config = dict(
    arch='unet',
    model='class-conditioned image flow-matching model',
    dataset='histories of elementary cellular automata, time running down',
    train_examples=295000,
    image_size=32,
    horizontal_flip=False,
    conditioning='class',
    objective='flow_matching',
    cond_dim=256,
    targets=['rule'],
    num_classes=256,
    cond_dropout=0.2,
    logit_normal_time=True,
    norm='groupnorm',
    hidden_act='elu',
    weight_standardization=False,
    widths=[64, 128, 256, 256],
    blocks_per_level=1,
    scale_shift_norm=False,
    attention=False,
    upsampling='pixel_shuffle',
    init='trunc_normal_002',
    residual_init='none',
    optimizer='soap',
    beta2=0.99,
    learning_rate=0.0033,
    beta1=0.95,
    shampoo_beta=0.99,
    eps=1e-08,
    precondition_frequency=50,
    max_precond_dim=1024,
    merge_dims=False,
    one_sided=True,
    adamw_lr_other_params=0.0022,
    magnitude_pruning=0.5,
    max_steps=7300,
    batch_size=384,
    epochs=9.5,
    lr_schedule='cosine',
    final_lr_fraction=0.1,
    warmup_steps=210,
    weight_decay=0.1,
    adamw_weight_decay_other_params=0.01,
)
Rows from block 4 of a small class-conditioned image flow-matching model, named by matrix and row number. Rows with one number belong to one channel. Each number is 128 + 32 x the weight over its row's rms, rounded and kept within 0 to 255. All counts start at 0. Numbers have three digits each.
Before each channel's rows are labels from the 100 images, of 14848 (inputs lightly noised), where the channel reaches its highest value: "responds to" is what is common among them. Only what is clearly more common there than usual is listed. The data: histories of elementary cellular automata, time running down.
# convs0: first 3x3 conv (model.mid.1.convs.0.weight, 256x256x3x3, each kernel summed), inputs 0-85
# convs1: second 3x3 conv (model.mid.1.convs.1.weight, 256x256x3x3, transposed, each kernel summed), outputs 0-85

responds to: 000 turns on; 001 turns on
convs0.126:163154132158085153169143143147187146156183109154104134116175082124120149151129122110163176101163153168119142096147112159140105136158154122149153128111118083067128120181114132092136137160121085162117140147167111124128114179162181164149140179101148145113104189
convs1.126:119095112146110161127151136174104193159176172127146083086092184152123106146127165136160096163109102147157161145110127117097171078108147136093126122149137182115084166110018141086093136186080117172082087119145121149129143124111127122101094174085168098165115175

responds to: 110 turns on
convs0.254:123102123127156150134116097140129115149174144115159156135113178125087171156138159055120134131104172147149102096117134137118101151111109106122133167095138171162133090230126134125141173133188126171136118104124084149145085135153101175176063148140124121138173103
convs1.254:114127116080114131127099149118099094139131047119135078107108095072116115178122172125152166156174156108113141112083116129153198129106073100149099139066162122111132046109113124110140099145118119176135194110124144140142110104093140159174085129177207141129120069

responds to: 000 turns on; 001 turns on
convs0.177:177166130182123159130097156071170126120182140149113146144084079143086114095128136198173132112128147165164201138133132123175194116151154109110162110162205149095126158167117092152148142191155082170146145155154160114140102175154100139169172128175127088115142173
convs1.177:104136128082152133124145141131108154144096143106133074129119148164082095102143148091122189174150189155144164183155133083118163125084159128069121125105097097165122139111142131126155120139108093103115122049098079178093158133146142142186085154158118158172134154

responds to: 001 turns on; 100 turns on; 000 turns on
convs0.156:099097120118119148096125157144071067151113107130150155064090080127129144105114113166128105108126113098127111127137157120105128087124119133118108109195152170043153136200172087145123151147051150109096144121137164156117129171137161083098044128129099100115165085
convs1.156:047166105127106106183106130123098128166171181098109155194113136124134126151140133086133124155154141091171146165153134119198086107135106109155101141111178155085127128163083118109105122132100110166093159087121066108138141107099104121154147162118181096172151119

responds to: 100 turns on; large cells; sparse start
convs0.10:086069133123083125146047071139137091134100124089156092070119119109147149098135137126105078116148138167115172174086105160100155079083140089110105151181175112161113106167140138199124118143145156133159161099064130100143216180182104126154124083150140176129123119
convs1.10:138132111161096141098104097073102094064115052118134125098158155124128098148129153122120148129156107119115187075125167137152148152131155081153143125048130041161105129132115110181194101114106095103128157153091128103122159113121171104168166094169088137121151112

responds to: 011 turns on
convs0.25:126169135087060145100118137149170164162135126151136192133139028150155140157114120131136120113133181099164106120138098171152167111137171123105077110155144131127143168131091193137116173126155091078145146117115160124157095079081184118133140154153131102130051106
convs1.25:095142109182144110171176136128117096146147165082108084118104183138168102135150179160144126113153147120115116136127141172116170141115150151158138154159151138143104222149122092073112089149074110178121069154144200140072150170146120154097086109073146206115146173

responds to: 110 turns on
convs0.103:105150135114134126093114120123163108116156102114125119111114135129174089126142094076111166120087083129096120116163037098083166099141163110162143107057119105064074127142177160128113094099160108130120157120128125061154129112134170138094111143114155147091136126
convs1.103:123155094084111149162098094143132106088126115099152182131128105132169101146147174088145120173140065107073116148135156120099108170118076116143096128092123129117129071122202096106128164091140150123144141120123145086145105093110144117172141147168103124081163093

responds to: 100 turns on
convs0.119:078155086126121110071141129133138112123182169127133147062179101097076152140071136145147146120095113100109101030162124096138119114125146089110115152119094081104223106206153107115167108077100152161108150157171115133190172165112165130152126148092211163113116096
convs1.119:132121129156117154122100181128141138113133156107129103128125139127133185139069145135123131104101100144097148168136120108148142131153137167109174146114150200120116235199117119057143130122166133153084145115118136175119097117137140132166150108135126127174173123

responds to: 000 turns on
convs0.241:110102122197133117115127143137135127148157101119152092094194124189145169174111135089159134124180131107083167093140122115084111103170122133166164143098166102109118140143105110154110159099085122180142144108111064143118162102211095110170134114136143128171179138
convs1.241:113126173177138136148135112096154182163131201146117121111088108118103065150101111109143170183106138078216168109141141044119165113128112116159204083125180194132112156095102131139101118108168089162106117124154181172108144185128136138103085111099121150164113122

responds to: 011 turns on; 110 turns on; 111 turns on
convs0.5:125118144136196141121047120118103167116088105150143122134121141130132124113145163112121130164103152153152169147157128128169126181099159120121171127133053137193149177140132073131116102134090099157146180135118161119145079107076175215151130217160088136114159176
convs1.5:223088126156088122110118139066125126101104153115119147155170122144159147163129128075116119161166140164160170171184141078160196099140139103060143117153088144107137136093157134116183129112112100116113121109148122135150117140000083101174115104210155135183149159

responds to: large cells; 000 turns on
convs0.172:137128114153108105167120178125110174151106167093119124118106129152104156178182141065156159127168155116156209203113153098160168147119143128065175132090132210125138203083076096082077091194138135119123179128098167197110080121087146112094193173149158075184085183
convs1.172:118193071145096164116114190145120157133133106104101127144138107153085102106134140087124124192129168125133130116135164078130136127147111081081119171109124101071151075111123115116153136174090088100121182116112136098184070121034100120138154106165128102100114166

responds to: large cells; 001 turns on
convs0.147:146173148146108150105175132089065090131074147167108059112106091135072129180132081131120135117097139083123164160161121121079165168139196155165104124145153148097135134134065063130124130177157129143129114116103104137112158110142114140162095106107172153147128132
convs1.147:129120097092081136165055157138146140131113115110149121157132146154070169153121135106105126122154116149123199161162153097126137196141061067125084177121116090120115068114108096088208142114149090095140194114086161131133080133074140077138166085162110137142135147

responds to: 000 turns on
convs0.134:081149130148168159126144133138147152170104140126108134037093124197155141181121062152131101128152120061102156156101095116164129112194147137185114112092158120089155100141153101120125128113118176155201106125149110201124140114228114079150177132115131162140125114
convs1.134:118115166189123135130138111142157111140114179168120118140140143182130154159138082103123154110092157146171137202151151141113148103147124105139135130135141169142096142124062134122084137162159110142104082143108130178090182172219157116127073095094130087143121100

responds to: 101 turns on; 000 turns on; 111 turns on
convs0.104:081163105108083126145161115130162149114143134099123135095143094138135135143156130159115109145109167163143136132128098146119052152143069127143148087125124067100136137161116104113111154068131127147059121180126186114092106170123188123124136088118186086163090093
convs1.104:143166134188135119110110138105133160149094179115102120151085137144120157161098161122167119154136183138115159144189152153051159082103188176103133112159113212158106175056117167130166145165095139182162096138137121156099091153189139126072112165101161144175118152

responds to: 101 turns on
convs0.253:231144135119114079079122118175166130097176102132085113118109133151177105117178129136180188126111145201159177170065140138110116108122113115119179137174054113127143085114229162120107136086165087137129120142164135106151151102140195107136125095115138074068108112
convs1.253:173132106176148153113136158125066171128106146075146146088081185118128113117067161138135149181145141144128148147194137098171132099172180127128147128129121176113154167119137101137110129158130117087090116153126147151157183149147082097179122125160168138207180203

responds to: rule: rule 90
convs0.215:138120130150080136153091134111157145158116112052131137136090126151123146124110118147135095150162092166207130175182129138150187130199057117060183014195138141065094169152115135127147135169097226114126144129168147114120096123121126141059089084133102101097155194
convs1.215:130123123116134106110149148143198136163125063126176139114062120081159157109097093134132175163146092130169143181092072101189116143184132053109124083127141080119108129164138126148155130148107160105096159115140065074158131087123135115169079102110079102105171146

responds to: rule: rule 90
convs0.231:103106096178158129142145168136124138189115109177133139128117132180156189142059082142136088130158101139160154177120139141149191139195131176098120114164173147091141121109111127159156130106167178096087182106172151140169138113108122090218168116132129135124164145
convs1.231:114142121087125139130180137152193095140084053147200167111080100097126153148103129129163172149130118114141112175099094128165123177198109108128080098097128017119138085144145109162126149135108133114105152091116131113162117116117137156146107096125116098118140058

responds to: 100 turns on
convs0.135:070124147127136129096142137086143155196126163099115172109150059144076154148154119101144120178179147137126151182136112183082137168179096106176139142135106145132130138169124071128075154129109136213143100166097103123163124108110068136149164140133128168110145153
convs1.135:159155090148142170088086117109154096147161129106152132133095171139088123155124146067166084138115137155172158186131117105179140069090132145127115120151144116124208139126112137148108107147147041090123165128090120175130138157108207144192155130155088192142137128

responds to: 000 turns on
convs0.153:173117145148158134087159187154163130149065113137076109125101138138155148148131138109150141099104144090104134129145162098097127141136194133112116151165147139149122136126079132089070115123077143135134185081108163128140113108167125137098132138137116142166109102
convs1.153:130191073140097146096112155113120130095139101112133109116170100094091157137137121118132082149113105138223153130072079134115180150133070095105065161103168119148157102150078125087134100189110105121139123138135081177132075093098169139117113087191104184135091170

responds to: 001 turns on
convs0.29:133128130130089142188126161138131126153147084211141128150102129118128168142109074148083132145160115141063118078116155151122146140123237153063103128134128071141099139153108188165197087159128141128138185139119106132123093123160162122148168143139140136105118092
convs1.29:089121150197117118152194128097095154144128198123111108128085167122110086055117155155165128180136152101120130135077071147131120118110181157084135085143104188158081119097073165127100131104086108147093093095124189146097159137112072133114133164139124193150124198

responds to: 100 turns on; 110 turns on; 111 turns on
convs0.138:124069176113166137058129115085153117166135094058039105073096134149078088115115133130103119101131136141144139144158161146116139116151063090130120071158097123076117157113154131094097154136199052118122078092114115143101178120187083138080149172174124126138159172
convs1.138:184161146134084158165160109217138154136167205129122189159158122118153081164196142077188144175154125156160180157109104133135177154138143123104102115133123115132062116072086117112105146136089143153097152118168109181135098150098112164146140151154114105130150201

responds to: 001 turns on; 011 turns on; large cells
convs0.41:147060156187134132126129086109170125150134107115139122186108150147140110096129196146064120060084146120184054090153083098071118173096148135105071144129063138115124107146163237169110111155152062113105090155050114131120145173089094112105138124084175128115122114
convs1.41:111158120095101131166176086140099105152179111116085147151125110115149099131104117178133095086143209096101093077128143133084142154094142138113061033064106081143141181161145114130156114114099112127081136076119127119093184068137103118108127175098091122145108139

responds to: 100 turns on; 110 turns on; large cells
convs0.64:135122129221116062144094067124151125100166104071161118162099095143126122095118166115100154107100156130129138109129101163107162130163099122161105087135093130053109042149171153206126153090118124107148170150180121131135172129129127149139152147101103133157145099
convs1.64:121255128117110135111145075118165165137167167100134141112104144111154152164133158149126164150169135166135145113133161080106153096154137115145138086097124139164126082087084106091107119103098115158142150109137108105135115160107151161151173159126158091157103135

responds to: 100 turns on
convs0.63:090122163149153184158094144087128145143132109125158158108171084138112139164045148118137133127105147126131141109148114134128158098157139088113162202137159107123131091108133131076166133095117116177119142127159105100168095104153169168168148076140118104100183173
convs1.63:173143112136153108123158087053141134122103144097129159107148157138124144123134081114090102155140153096167155166205164063120141113146192176114163121142092176101135145175136151108190090175134097184121137114124151171119155141137127170147095115176143107129148068

responds to: large cells
convs0.56:210108116140079100075128148131089109127094113129126097191130135146077085103165137095109168118130084157102086159114129087100183096162168184117077113118132147177127138121162138186100141168095120039144096123166133091110152159091128148089140196100119071141089149
convs1.56:137137150089073153169131096137140129130096156098149117180154129067180128140129070145133157151157141124131119122078146124111086142182098077138089085157085100150108090094154112121125090113157210065101163083137143137135110115102105115097154107151145136083112136

responds to: 000 turns on
convs0.160:141124080049104166078113201086094131181164093117112199085172176126131160118184160158100124143158124128094160110079151098127141130121155117167128120119150061140131092239159161205095180177084148172099097140129136126115141152143133126170131176143089025079141149
convs1.160:136109127127146174146108123050155098138141124086153107175134102153166150094129166141134087109129113145101089173164160102146137074104141157102170138127107114128125194174147123113171082150177132148114173067116142146069193102155167164178102114109156140174122121

responds to: 000 turns on; 001 turns on
convs0.87:148124100138173129146103124095165149115134119114141128163096042059083112094075128101126112180140079129071104088105119126089158137181093146171122078092092064078129135133148142085121091121102167187115151165138140086176125139157141173169146139108139178091160106
convs1.87:116136186187112117099151174130154161162113176110145129109145199126172155146096127121080155136134136110174116148145092163102193167126115181118157106155136186106112247099098160107102126163135113135072113068153179160174134171126042133102137052162171125135137124

responds to: 100 turns on; 111 turns on
convs0.242:114102149139187131099117095154100161115140102106143101120170087141105107129095093123107118128080169118125103132132067101149142082117117113114128202150167153169106116079077172132124110129129084165143120094132062109112179100123110109209131131173106018094145095
convs1.242:173166166149133137161106146126164186093114126155167204150105112139098149120183146123154127134131166114140164153110172040164211159155094139132121140116101112169153166068159117118188080167105127161126182127175133134129140123076103100208129142130145161150129167